config.toml
rotation_deg = 10
encoder_channel_attention = "se"
encoder_kernel_size = 5
decoder_activation = "relu"
decoder_head_dim = 64
decoder_inner_norm = true
beta2 = 0.99
precondition_frequency = 25
adamw_weight_decay_other_params = 0.01
Rows from block 3 of the text decoder of a small image captioner, named by matrix and row number. Rows with one number belong to one neuron. Each number is 500 + 40 x the weight over its row's rms, rounded and kept within 0 to 999. All counts start at 0. Numbers have three digits each. After the name is the row's rms in percent of the matrix's.
After each neuron's rows are labels from the 100 texts, of 14848, where the neuron reaches its highest value: "tokens" is the input token at the peak. Only what is clearly more common there than usual is listed. The data: small renderings of single solids in any pose. In brackets: how many of the 100.
# fc1: MLP up (decoder.blocks.3.mlp.fc1.weight, 512x128), inputs 0-127
# fc2: MLP down (decoder.blocks.3.mlp.fc2.weight, 128x512, transposed), outputs 0-127

fc1.8 126:420534492484474482458482528449503469454477553514461606529527529508480510572464438527434524525553582529520478443427481529462561505456503441485444503551519538539576487515537420442462480463601535527496493430487494433517479416497477485458513546500526549480482495478474525542557517490566525525490466456512444514514488515542479450523448485452472548511562530485445474541488494525545480452542
fc2.8 120:482478530529500481486492417492514514532539537491510462479558550439439506445522568519570443511409494464500475461546504541527552517473480518446546496461571540465395525475549529450499472455470586506469499449519499513445523481471516502467462528495532541485488561465434484439546508507476503555496533454564518611484476484462539503472435479550474473527482425482537537514562549490413541497488
tokens: "yellow" (18); "red" (15); "purple" (12); "pink" (10)

fc1.34 116:483474508494465465493534487508464445512506544459491540485484477475470509552508534503518444526469483572453545458472455531432546537418494505497462491462557474586574502498489546428501528412413464430519493402524520544477505463535458526485510520479479512572587421490466502473459545386519476521464503500509482546494465524517544577438492532495538515531534495476476560476512544474448559517455
fc2.34 113:446546531443566466427517555487520487533555510505422481497545508452501440499534484507452451460418476563451516487456521513518459515494458443523504428517475512516525581538501511490500536485543503517496542525544474513480527441487515512468507499593500544458512434530510561491472414458488463499467518429499461457496457471499531417436421477494519564519527500525607414515494498510502535415469
tokens: "a" (81); "glossy" (18)

fc1.74 111:472470479537470504462511521486501481579514563498444482501501495540538478468461427397499483462475471414527491461542524486506489458472522551495472489548420475571498454618509556456503443515519559477473499472563500383522529461515498515505574497510498550506479455429540416522469580464529551529482471539475447488479512502530526550564451483520465490533474451503491498472504531524503449564444
fc2.74 116:486479497432532487544531531560464510481488528548563543444501465487431465477472454484491470468501493509565500493430497492537546542474537418487466456518507560511470551426426614534544453446550505453426535530468485486476519548609483503521512495433524480532459481486512562510469481458574532435536474512524545562487441487527458531461399494517446447476562498493478490485511520537501483498486
tokens: "yellow" (11); "green" (8); "teal" (8); "purple" (7)

fc1.452 091:481549489501399523504469566543450469522466520458496467480617500433473526496501446495446500480519542497516583583501466501492515482534573457505477513506519536558509492466534492433509433479501439475406464493491532551529545513474469458477546529508524528484446513493497486527499529486490532526475520459513538450570451494476490457454583431543513453439560432468495453480568431481507432515562
fc2.452 095:528474508483545538513481474500563475510508494460471558521504491529476477534516576513525513522468521551444480458528513466468446449625405524520513444494559573500470448443479543544469593563561544557516504459513480443517477507513451511483573480436504409529504483523532525490502501485552495471517525518462454554437501486551502463550412557496535476561425528469471508463450514490512562523494
tokens: "plain" (59); "checkered" (8)

fc1.39 112:520500513465488531426518540533506451509462530512536542508490475514534490453447469496559542446498496464550568482538513557486531585492508476468504451480511536465479555498455514445496508420469522490487524470456530449555523436465517458508605531540563541541505560502451453465417492444532509523543557536528516509490514544407516533517478475540498442452518490486500468511528478458486435510342
fc2.39 107:530447498552441504487500562476471545513470476513493467465487515454370426516534511516443416442490493522528499517543513443510545533434545469475541507465494432559483457566522472473511448434537521520521505535509467459499548511564457493580518510500535484504468526483544484536379479509554569505477497537539569478483548425531464462466488539479531452502559521453491520472500487601509509511525
tokens: "yellow" (19); "green" (11); "brown" (10); "orange" (10)

fc1.114 089:461556459533510487534427495482525513544567579450513458497498505415525480495518468484460518462494553525506488462503423568558476551520465453458512436504404619495511491533420444463538480427492496431541516505455521499508490529542515474483442505545473523482503525456419461510458450524468513427533507447521467465524468444499469558536539531448467483502478480484447498399446497516484510529491
fc2.114 087:499502529430474524482545530562463436475556532464583469503435535552566525499452565501518457473444500508521407506520453440466439563532556453454468445439501445494567476522566479491474532508528483478551543501501514519461509462461496516519534474466543557475531497549527490489471540481516496556532426481508536596537455522563522506526536574525526458580518470519515511479524515545551562567488
tokens: "metallic" (52); "glossy" (36); "matte" (12)

fc1.366 110:490559494478508471506456538433451486542551444491526427515535541505502474583473489573550417541442463476480464473496558534534451484491529480498530519439516516591497502446469505406485525525414519496474530503491550500506511540525482539502501465480559484581462491439515471560523497475534498509482490571500534522451526442506530550494468435564430491487553474464487492528437494585558496431424
fc2.366 099:414435473496501535535572491532527538515513478486510456459521425436531424503450536509480571504510529475528496548470491525457497421474540518469491508481450531411574429501544471534532526494533537426483572503470509499596456455481461543514502535452509505407465533517476543460499501514558485501453472495525604468555538549458491464461571527494433482519503460528468537464505525476484504496568
tokens: "a" (78)

fc1.238 108:507453411452450481595569483510512549506583547542489451563466515467488562536550493494537422497467523526509464462465441454531503479545561503513558492481471514474493541530510456524482554491475512465476511487524487458497437490454529547459531576479514544472509502431561543516470447495543487543495449520488460576425470466507498612495530510519519576475508507499502580455517462470414533525488
fc2.238 092:494521505427474481497482511503492508543473545412488554491444514546542465541504592471548525481557510519529541534504537484551538485548497497503549517496580505504508482480524501479526557542558448483579539558455529539469530465554479521529541490588471460485522506547563408618505546486553523513483485527444464504507498520513554434436546447486558450535538539501475484551475433551524551531548
tokens: "a" (92)

fc1.448 102:462466467539509479526545536551453483536531473449499517446482502485492506497472524514487498481520471476479480469512497566412471516505479499514571405447532482519525533445567476519534504500431523566539544466458530441512462504530516545525489545459492523473437546515473494508480548546543459514485480443493425561523532507425562393532450437552501452480512532473521503380534568551415548521483
fc2.448 088:481545514500437490436518467484587544453501498603521450467502502509420511542499440437530498553531528486465468484514517427485495472462443433486494562572554521482466488539528524494533512495482533449556478541498529580473455503490498540485507505487567461562458443477534605544516529624490566448529427537532466487514492518471441454475524549520481458496514557534540486502489495443515484502505
tokens: "metallic" (44); "glossy" (34); "matte" (22)

fc1.406 104:473548467537471380554497491517532498530456454509516457459487522504435520485489582514471555458576567491538548448514529514481513440518555504463522534543541595485498467476511545518491518482531466492527430467547431454500549491494537441530473457493469403530485518442447498440407493468489491508587456494436524520427543511500539529497529464519547540462476515523539531528545520477558530541514
fc2.406 104:477493531556533511463498491510516480431489445490443456491494465590592454532523497512469508452478525541494500479534465472538471591464482454501486435426524457529471531492430549415525512464533535514532558503479481508513507521520476528463514508590540480461473498537462457590557533549511475553498505473530479549544541443429533451515425556539453485507477502574515503461476452490517485489622
tokens: "plain" (74); "striped" (15); "blotchy" (7)

fc1.45 086:526508507509464468491482524536492532495487497442494496471509419541473495454468516466580501466546555581521538511501487529493467490493493506470490496527411477535497507492460594518600521560472448556500496520513512485485546529461522441492491499392458538532404496506507470460550542554548557477561488480488558462463505514481491584477482514470553482481550581574483462612502434499522461469555
fc2.45 093:494437515563569508429533583464465517555564470404485525562503488442494550477542524541480513504482495439558498466493402487496501511486515510550508497470542475473544522512466495449513493558501499434477489501481525529483463534499530508468469431556541489510471524392556529531520468522528478526490453515432474485540504505497468477498467461593516514535510430446631500506530468413448505483536
tokens: "plain" (53); "dotted" (18); "checkered" (14); "blotchy" (9)

fc1.373 102:584541578545521558451468493515478452476494529520441481458530514430477479474459490527536483460505487485404448506588437433542533485469500463536513442503517482589513502566492505469549511485547447498463485589454472423482420479496499451505494549537479560490478547428498490483475502466443473490529409541448503461541512459548557495486525443575553506470477498495493488471499480482528501522428
fc2.373 106:521450500465547420551491548476519493513497519509501524477512483452477480403505498400502541488556541499458522566453565528514524431585488480566480510516469527541543510536444495544524520487471537502541525641546557475540529515422439476464498532461533479539487456496571473503485475563538417441495502529557516468489517526438540481507559498413512500499485466475533515468499460515536531496448
tokens: "yellow" (15); "blue" (13); "orange" (13); "red" (11)

fc1.340 105:455502510532492507508517537578512462419503521452422493474513552476482483514483508435555542454524553509537505464555516525538449501533526467516432480561530405567412447518451521502536486511446428470460475538505437552529549520588428458527518507520540508439444532521439518409507508521492500544458536459458447486477494479453485433499512493489496437526541547502538510506506509451558530487425
fc2.340 103:492535500551546536467491551481512580536542563485436545506474451465491566416519509526510500556532499470482484529418442472486569470454467465533498463556514455526441507469507461513493419426517484447432464407515500448543566533443420443490514488447474442471480516473520471498466491487491533489459486563514439499512490492554501534518437414433540492478514496566490523472493565535500525451473
tokens: "a" (98)

fc1.478 113:497509515521475502488521506455515471547541504496472481528541497439513520459558590558499581531509420493449438472496469461497546468446487572518485520537575460523484521538488515448482527557466491512378533461571470486445522415583501566560497513526550559537569503415502540543511478539470541483480490489476537543515546547484492505543548469523477496548495487462535501443497558557488562542463
fc2.478 126:526447501450563471497536497523487490462461519507479442566559486464502588443486447425458463481470479483546503505426509469524509503504525530567475431529445490562489550448521461525568497522516492501588482492498515472493454577489441507533471462496458530495437486477498421460494474513465431466481556517472486454502501561559495539468495526460475467492460542498475537613401494450426540524548
tokens: "yellow" (13); "orange" (13); "red" (12); "green" (12)

fc1.139 096:495491422561539513569604430454507509533488557493495426497481484522488477495513553497531493458428449500477506506496425489492459480529488605511518524487470483480472490538429556475509473520502553507550490514450511401531475510535527492483477566463545473507543510480543533502436523506418603467571508458452527527488567487426489444523537515511457496492515520463511518518563533490472489521388
fc2.139 097:546507527489462531518507515506485474539553453457448547510485464496446443552520449472485540552476563500503479486531462525495532508507487425517417472525473508438491540431518415489621509548496535524434500442466449524432488495499514517492467499562537506539460459485480523560479407525486469586452497542576480533586491505436504484515506474483474502499511448504535494530403475471554415466477
tokens: "yellow" (15); "green" (11)

fc1.70 080:475427476571577392537500481517491499543513487438490541422499491438517499506502540553518481529532542472436475489498492465557450549534475484468508476479462477516509487511563541545479496545433477541496476468488508497445446438419474483508451469504450537546417514445456447533537459547540551617446486512526523517530553504475495461553532452571557455465486448439498520497467522525493462502536
fc2.70 066:545473527481483472502459437567532532451479437540527603464514443522519487477518483453487527475555463505478418492531520567508565469491492495507522418539523504495499518525495443509457482553498503471464450576566568519520425596463431534473542506422523448467529519563474503562457516477536477450515538449455450529477487450470559548463501509502440489534478495463530556420522528486560506499473
tokens: "plain" (70); "matte" (18)

fc1.28 080:449458503466519474461543440472462548462540518445516516517472507500518422512531567500494446540503500526495495460477535509484447568405514506575548488547474423527534542488561553559511529503465450493485541446509493486526600489509451478538490549516531509565488458496487463506488467485391583473474551503596458443490522460507507510516473478466556527458549492548502524444559516553546452566468
fc2.28 086:524541554568491507564467634467486480512482479487506524466498522472438552495468498551512527441471503461519565510479526502468559509530489474562533478573583490477562467534514517485496527458491498514477442515583447530496476585499523513495518521495570480458449501497498506526474520472579493470517519560346464522450449479473431556472531495476533500470525536427510493544539558446506513495515
tokens: "a" (100)

fc1.244 105:500482518434520470561490522525588431536458539465491466496484465447539471515462471552493553411573488490494502523564483495438520563522488509495471499494508463534515454525464469510505564561460550545496478493460506470530578498496475475510622471521594483519495453513467457485540494463550541516526525382557512535466470565474506505530471556493452408549491413531488494471478492464522528535521
fc2.244 112:421495452546508493541475489445471536514497556521461542432487498466453467495542482458525513464467465586414593497522528502554560515514550438455535569507480537468516448544540480513511460517546535507490521544438507504477525474525616488527457464602499500455497536488486498544528458470447469563469559583524465502483438454482472488486508416423523513445464483542535499481436500501502491507497
tokens: "metallic" (54); "matte" (24); "glossy" (18)

fc1.395 093:489524557525452487485456499505488509548611473508441512527493494513486503459426497494459579491445538497465531444438523518462574504444434516482474418470502458494454529520443533499513500455474505562530493512408489532517524480526507485428571514562490453391513579493491562512501550514463522387510485479561487506480478516483530480437485557477506499499502482559482407471476552532498456496468
fc2.395 109:447492493445546471469466401436493486459437476492485437472532539509531471470503484479488554514541511611494470522488512534549497463434523501507507471470510500554541516492459495523492495481517552396454471565499574485517477442465475448558528458529514465518531476508544469569545530529454558532501509405508414592509484540462455537526525514527571486429482492505580439495480483518517464556495
tokens: "yellow" (12); "pink" (12); "green" (10); "purple" (10)

fc1.239 090:466496534469444499559427473523514497551441495509510513467519525446513493476523438489503530578494514567527419535520486489504551516460553483566495509501482467448443508489565432488436472395516528467533437406533544507541486537526547514465507534467468483515568479540508455482482560503517531483568489551549563460430501468474454542474519521480515542422444466417533486518461505526479576514563
fc2.239 096:512488497548490499467457465443475516449573525524496484508494433560469509563505484571443528483592529540459474525455529480506512465526487479475474547473540483439432499487556496518510536479487493576429551499494455409385524517511519468441473493493552520488504498437416565535431460503514443485496448486432446539495548552548460455509479505450434522477531527476513447449513546517523459476560
tokens: "metallic" (39); "glossy" (24); "matte" (19)

fc1.24 099:500461447476516468488542482491392538431465442431488511512505490506473442466541510506452435602538494502524419465529607459537538442494518461554509492560500508481493520490456527466454476489453468491491522505510484523477541504519602555449468504512509553580471519477472445530509497507544538460520487568492458487484491490454486572580518484509451460497466598436473566515471464505521451481537
fc2.24 103:488511524474532464503557498546488502546503512545489530429478478436521497512482503537556551437492444489495502522472503529462500486582453499401423489385510459520511441502511521485566502485520504526510426495546444537486426439551484498456493474539560441497510464455472526490442484567447450488487473514517523470523450455526535490444494551461490573446549380497485518448434559512500487445514
tokens: "a" (100)

fc1.261 093:464467592547539480439493505516485523548446519537505472476512547582523546513400481504506585543457475531494562432517443541440536476473514469470486545500532497513501455532469465474495511593514487543453535471465502564506551558466452479485541449498572525514494540496413543512520528482422468482453482509512515538513438408465462505547453511439545545491428491537498484514502452526561462465528
fc2.261 104:513489447491501490491447442444472458523575518434468500540497515519494543531544508547522524531548503538541514471547494547478432530573504566494513453528470494449492521431512506532525544452514468476455522439539484483437486466558506496539532475466417424419465518503476498524508489555528476537517473454389512547476458584522526501447493422521493429555526488450473536536562580461551532457529
tokens: "plain" (92)